From a checkpoint of a small image diffusion model.
Model: 32-pixel images, arch unet, norm groupnorm, activation silu.
Training: soap at rate 0.004, batches of 96.
Rows from block 19 of a small image diffusion model, named by matrix and row number. Rows with one number belong to one channel. Each number is 128 + 24 x the weight over its row's rms, rounded and kept within 0 to 255. All counts start at 0.
After each channel's rows are labels from the 100 images, of 14976 (inputs lightly noised), where the channel reaches its highest value: "patch colour" is the nearest of a few named colours to the mean colour under the peak. Only what is clearly more common there than usual is listed. The data: rendered solids tumbling over patterned floors. In brackets: how many of the 100, against the usual share in percent.
# convs0: first 3x3 conv (model.decb.1.2.convs.0.weight, 128x128x3x3, standardized in use, each kernel summed), inputs 0-127
# convs1: second 3x3 conv (model.decb.1.2.convs.1.weight, 128x128x3x3, standardized in use, transposed, each kernel summed), outputs 0-127

convs0.69 [129 166 105 129 207 136 139 198 132 113 135 119 179 122 101 130 116 105 149 151 133 132 120 117 132 127 134 106 157 104 128 120 123 147 143 144 125 171 105 148 104 128 138 155 148  96 152 148  96 106  96  94 136 132 106 147  94 143 171 142  89  97 181  98 121  96 151 147 112 116  96 119 158 123 139  99 164 138 148 129 114 117  94 135 130 132 151 104 112 114 101 122 118 124 129 130 111 123 114 136 138 105 153  99 139 177 129 128 110 143 138  64 136 116 114 105 137 123  86 118 102 159 153 100 139 144 140 187]
convs1.69 [113 134 114 171 154  87 137 134 156 131 126 134 141 115 114 156 117 109 135 145 122 136 170 121  97 124 112  98 113  93 100 108 150 136 132 159 141  82 134 130 118 129 122 123 103 159 122 112  90 127 151 108 128 159 132 125  94 107 134 142  70  78 147 132 110 113 131 101 112 177  86 114  95 110 137 158 164 122 102  81 150 119 131 141 156 171  97 123 124 208 129 110  71  86 154 113 111 143 142 116 138 102 151 139 119 170 102 135 112 107 144  97 144 110 122 152 118 109 150  92 134 158 126 117 122 115 145 104]
patch colour: pink (29 vs 10.4)

convs0.83 [121 106 140 102 156 129 136 139 143 162 130 128 140 110 107 136 159 121 147 164 140 147 122 136 133 156 104 131 124 122 144 150 151 177 115 141 153 130 119 148 123 156 141 127 110 131 122 160 135 148 160 185 123 108 145  96 106  96 121 126 117 135 121 121 115 159 119 130 103 108 136 130 175 160 117 136 132 138 133 117  95 150 110 136 135 106 126 125  33 116 137 146 137 131 130 108 117 123 149 139  97 117 149 138  93 129 144 143  75 108  88 111 136  77  97 230  98 129 121 128 138 160  87 157 111 113 134  83]
convs1.83 [126 126 131 147 129 128 119 144 113 176 159 145 137 133 137 125 133 117 149 122 102 145  90 131 147 105 150 130 172 150 156 103 128 127 160 126 115 172 159  80 101 129 150 104 137 100 185 124 112 103 103 147 143 131 109 117 164  85 150 137 155 147 118 143 135 131 150  96 116  96 113 183 155 128  96 112 118 152 117 105 131  95 159 170  97 148 121 110  55 152 143 113 100 103  85 159  94 136 119 123 120 122 117 109 135 117 132  98 129 108 143  92 125 104 113 167 124 110 100 153 124 134  96  93 130 162 119  75]
patch colour: black (65 vs 2.7)

convs0.17 [124 167 126 171 164 133  94 151 109  80 124 119 149 103 130 181 117 114 114  99 155 140 125 149 144  99 114  94 127 140 109 148 137 113 124 155 169 169 117 104 143  87 129 102 135 128 117 115 169 148 149 144 127 138 175 159  80 118  75 132 138 142 138 142  91 133  92 143 125 127 149 138 109 158 110 158 124 101 129 122 132 114 158  81 135 124 147 145 136 149 114  93 119 117 147 122 135 106 100 172 124 112 134 108 153 106 129  92  75 128 107 164 147 116  98  86 137  93 161 109 155 142  83 137 110 125 106 158]
convs1.17 [138 133 142 165 145  96 120 126  90 121 127 134 124 129 110 131 159 129 158 107 107  93 135 165  82 116 123  85 130 135 127 119 111 144 132 181 148 118 139 160 169 112 146 145 144 149  96 139 158 133 146 115 174 121  73 128  90 109 146 101 176 139 135 181  92 112 148 104 146 149 125 132  78 144 105 165 139 108 123 183 107 148 102  89 146 121 158 132 139 114 144 142 155 142 144 114 125 128 168 108  95 105 126 141 152 158  95 152 105 131 110 134 108 102 133 103 123 129 141 141 109  99  82 113 145 128 182 109]
patch colour: green (34 vs 2.6)

convs0.41 [148 117 134 122 115 157 146  92 134 160 139 130 121 124 157  81 129 133 144 126 157 118 130 121 138 154 130 145  71 113 100 123 140 152 121 173 145 138 123 138 123 210 137  98 119 121 138 185 140 123  88  96 132 134 131 111 144 100 150 156 104 123 130 109 123 140 132  90 155 153 115 108 151 127 108 155  98 113 148 114 170 130 134  83  76 146  96 172  99 118 101 135  84 140 112 152 124 100  98 110 141 125 102 119  89 123 130 105 148 116 129 119 158 174  94 148 125 102 146 186 113  99 142 137 145 151 146 116]
convs1.41 [146 103 133 129 151 147 125 161 120 150  84 136 108 106 175  83 148 118 134 124  98 131 193 131 101 128 138 177 102 106 130 131 122 139 126  64 120 116 135 123 126 131 100 140 117 129 112 124 122 144 128  79 112 133 160 147 124 115 125 123 125  97  96 127  98 162 136  96 152 126 150 144 108 165 146 148  98 141  73 154 121 128  88 106 145 113 146 187 104 110 111  86 115 167 136  79 109 127 110 171  81 139  99 113 136 120 160 153 136 145 112  90 142 150 137 137 134 129 102  80 134 132 118 117 143 146 135 156]
patch colour: white (31 vs 2.6)

convs0.14 [115  87 116 142 149 119 149 152 141 139 163 137 129 138 146 132 135 147 144 136 155 155 159 113 164 115 139 100 129  87  57 178 118 101 131 142  83 139  97 138 154 144  77 125 132 111 166  91 131 134 137 142 101 123 146 150 124 180 144 147 111 116 167  96 117 141 117 150 141 150 129 117 107 129 119 140 164 157 177 129 134 155 109  93 121 133 128 134  81 108 100 186 142  72 124 131 104 112 113 124 100 129 106 135 128  89 117 175 166 151 145 117 141 150 135 106 116  82 135 101 116 124 106 107 135 138 106 133]
convs1.14 [129 110 142 140 118  99 167 102  80 124 134 157 113 138 124 142 147 152 124 129  98 128 102 151 121 142 131 101 134 157 110  93 136 153 182 153  92 137 103 123 160 104 124 133 122 147 149 178 179 139 126 127 145 110 103 175 114 135 132  93 109 121 147 106 112 148 151  89 134 121 138 139 122 136 110 125 131  80 128 176 111 102 135 123 135  96 146 127 156 121 151 105 123 120 121 162 106 132 179 126  96 132 178 114 152 137 121 124 172 159 129 148 109 107 133  97 120 128 160 117  79 164 104 106 140 107 120 209]
patch colour: green (59 vs 2.6)

convs0.92 [134 123 100 108 153 160 108  79 106 160 115 112  87 112  81 104 158 117 164 141  80 140 170 135 127 148 106  97 107 116 141 149 162 141  88 117 151 123 107 190 138 149 102 159 105  96 127 155  87 143 128 115 130 159  96 137 151  85 130 122 147  95 120 128 142 120 122 122 170 126 146 134 163  88 124 161 187 135 123 110 147 133 167 113 150 153 132 136 135 100 133 129 110 126 125 126 103 173 125 131 120  98  74 118 141 125 100 161 138 157 114 128 133 122 176 124 130 136 155 113 150 151 109 166 137 116 124 115]
convs1.92 [148 155 144 105  89 170 150  81 188 118 161 115 126 120 129 109 113 114 142 134 181 160 115 121 133 157 127 153 111 124 124 154 145  96 124 134 121 164 100 131  93 141 122 109  89  93 170 128  82 129 151 143 118 132 166 153 149 116 135 108 124 167 171 109 115 152 112 157 121  95 156 138 139  94 144 154 110 129 105 125 139 130 153 121 122 111 105  91 101 159 157 127 144 175 130 115 157 130 129 174 130  91 114  86 119 158 115 133 155 134 128 118 163 131 125  70 137 126 114 160 106 101 103 100 116  98 115 146]
patch colour: pink (32 vs 10.4)

convs0.28 [129 107 143 116  94 179  98 133 123 108 122 124 112 125 141 138  95 127 115 110 115 121 120 122 137 132 147 148 127 142 166 147 104 132  94 156 146 144 113 150 134 144 113 137 113  99 109 139 130 159 158 130  93 137 171 112  86  79 161 117 135 133 129 179 117 163 130 145 144 152 124 139  95 139 132 132 127 148 132  85 102 115  92  94 117 146 173 131 142 151 126 135 123 144  95 173 117 104 121  91  96 104 124 126  77 154 110  74 115 122 175 153 175 127 136 104 143 122 128 125 159  63 104 183 161 136 152 136]
convs1.28 [116 139 146 152 103 114 164 171 170 121 110 145 152 148 133 125  95 110 157 146 154 124 115 102 157 134  99 101 102 157 119 128 115 139 139 157  88 136 154  99 155 131 187 112 139 142  70  97 168 118 136 110 179 170 134 137 132 110 133 138 139 160 116 119 115 146 157 110 133 113 145 149 174 106 112 123 100 138 140 129 150 126 102 187 112 136 145 170 117 129 153 139 107  90  93 123 128 149 121  79 109 105 137 123 113 139 140 164 123 154 136 121 121  76 149 153 141 144 133 182 119 123 114 124 135 120 139 185]
patch colour: green (31 vs 2.6)

convs0.113 [ 95 159 150 144 110 111 163 127 159 168 137 121 125 110 124  83 165 122 134 122 171 105 158 118 106 117 138 119 128  75 106 153 173 135 146 178 110 106 131 160 128 138 103 115 123 105 148 170 150 124 143 106 114 137 119  76 112  98 102 149 145 109 149 146 128 151 133 157 133 161 129 144 108  98  94 156 112 129 108 129 107 135 174  98 130 142 107 144  76  84  78 163 117 123 140 155 174  82  92 143 126 129 144 158 135 148  96 141 129 140 101 113 137 131 102 141 141  99 158 145 113 160 116 121 100 117 147 113]
convs1.113 [132 135  68 147 150 107  86 128  55 155  84 132 172 118 142 134 107 133 134 127 103  98 114 138 138  77 156  97 100 161  98 144 114 133 169 120 137 135 111 132 126  86 179 136 141 120 126 144 118 140 121 133 172 134  92 140 117  88 141 108 133 152 117 159 128  71 150 153 156 116 154 116  99 104 141 157 129 101 134 118 158 117 115 131 100 141 149 124 114  95 138 135  93 133 149 116 132  86 164 114 110 124 137 133 144 116  99 161 129 131 117  75 113 108 126 184 144 110 121 134 140 108 111 156 164 136 132 117]
patch colour: green (63 vs 2.6)

convs0.67 [133 195 130 165 134 118 115 132  94 134  98 130 131 101 105 112 110 143 114 122 154 142 121 106 155 123 144 126 158 118 146 135 113 153 134  93 120  95 142 141 106 172 122 134 116 112 139 107 134 136 143 106  84 136 107 131 120 121  81 135 136 131 183 141  72 126  97 121 130 145 112 143  88 117 112 135 127 107  95 140 161 102 186 121 104 151 139 137 128 109 154 102 102 157 124 138 114 116 124 136 163 152  80 147 168 128 122 185 189 130  94 172 141 148  83 104 119 152 111 140 139 121 167 161 110 138 128 151]
convs1.67 [111 144 176  87 101  91  83 151  87 124 106 129 169 137 136  83  96 149 137 167 166 127 118 128 147  96  93 122 137 149 152 121 132 142 137 111 111 103 115  93 129 119 167 122 118 155  76 145 150 145 137 117 135 125 126 178 172 129 124 133 149 130 113 137 139 120 112 103 147 104 118 132 137 132 128  77  94 105 157 132 124 127 113 124 118 120 134 134 137 124 128 123 162  88  80 128 154 102 154 128 135 109 109 142  99  90 129 136 112 139 121 124 134 154 136 142 144 111 113 165 149 109 194 180  94 169 150 178]
patch colour: white (64 vs 2.6); pink (27 vs 10.4)

convs0.82 [129 123 155 117 137 111 135 145 148 120 148 126 108 130  93 126 126 124 150 117  85 169 137 151 148 124 128 148 136 136 113 123 130 131 135 117 121 103 104 169 141 112 129 162 128 154 131 122 124 106 153 138 137 155 130 150 119 107 139 154 147 135 122 118 135 118 113 119 146 144 127 133 116 120 110  78 121 144 111 183 109 122 166 176 126 121 157 137 132   0 162 139 116 130 130 122 124 102 132 103 110 122 105 170 159  95 123 160 127  89 104 116  71 131  64  93 145 143 117 162 138 112 115 123  95 131 153 134]
convs1.82 [ 82 156  85 128 121 128 129 128 171 124 147 131 124 178  94 111  74 138 145 122 175 157 112 145 144 103 139 152 138 111 100 122 159 109 133 123 113 121 149 160 123 146 127  95 102 175 142 121 132 128 115 115 128 145 137 122 129  88 112 154 135 174 100  85 133 117 124  96 134 148 111 134 149 106  88 111 148 126 124  89 147 114 115 102  88 150  89 139 156 142 129  92 119 109 103 122 120 113 117 103 123 117 184 133 115 139  85  98 163 150 113 159  93 104 124 105 105 192 144 116 127 113  83 134 157 109 102 131]
patch colour: grey (85 vs 56)

convs0.38 [163 151 154  65 118 117 142 136 150 229  86 152 148 132 149  99 114 137 103 148 169  92  69 131 147 123 146 148  92 134 123 122 125 150  73 149 134 136 153 119 107 134 129 146 146 124 115 132 118 134 110 162 122 123 120 125 105 113 151 145 117 170 122 144 132 143 157 117 130 125 114 121 165 116 101 104 119 121 149 137 195 132 132 148 178 106 138 151 121 159 132 148  95 136 141  99 138 130 111 134 145 133  83 119 126 141 133  98 156 116 145 126 137 137  95  96 129 102 105 106 110 134 127 113  98  80 112 131]
convs1.38 [141 132 150 114 139 134 143 127 139 144  50 123 174 114 122 106 125  83 156 159 143 128 132  73 132 141  95 130 114 125 138 114 134 117 156 111  99 126 179 118 146 129 138 145  94 155 158  86  95 139 142 123 129 104 140 171 118 118 141 153  98  41 127 131 116 133 133 135 124 123 120 120 128  97 161  98 108 139  89 111  97 128  62 125 114 172 133 166 138 141 116 100 137 130 103 124 115 112 114 158 126 105 131 155 136 146 110 178 145 159 154 140 111 110 147 128 118 132 138 132 116 108 123 116 111  68 148 136]
patch colour: brown (49 vs 22)

convs0.64 [152 102 144 124 144 119 156 166 127 110 124 118 122 108 129 145 157 130 156 115 147 152 108 118 194  98 131  99 148 159  97 105  88 168 117 115 152 139  85 124 142 135 116 128 144 120 185 161 151 143 131 134 135 142  43 123 118 130  99 170 146  97 140 120 159 123  86 130 132 138 139 144 136 100 134 129 131 176 116 137 131  84 115 120 131 163 164 116 130 101 117  98 103 167 112 132 126 123 126 184 106 122 160 112  94 115 143 101 147 140  97 143 126 136 130  75 138  92 175 131 122 117 124 111 108 151 130 117]
convs1.64 [120 128 130 134 108 149 106  86 142  84 129 168 102 142 116 137  81 107  77 145 122 100 131  95 165 133  99 144 155 115 162 159 118  85  88 134 109  81 151 127  90 107 133 127 111 101 142 115 159  93 143 139  66 133 156 114  96 165 118 122  80  96 113 127 114 134 129 171 122 108 110 107 144 127 114 112 120 108 113 157 118  73 104 140 158 130 145 116 111  94 111 136 112 124 142 115 115 121 125 163 139 186 109  98 129 108 158 132 122  97 140  86 113 144 125 108 104  90  92 121 131 123 123 153 139 110 123 116]
patch colour: brown (49 vs 22)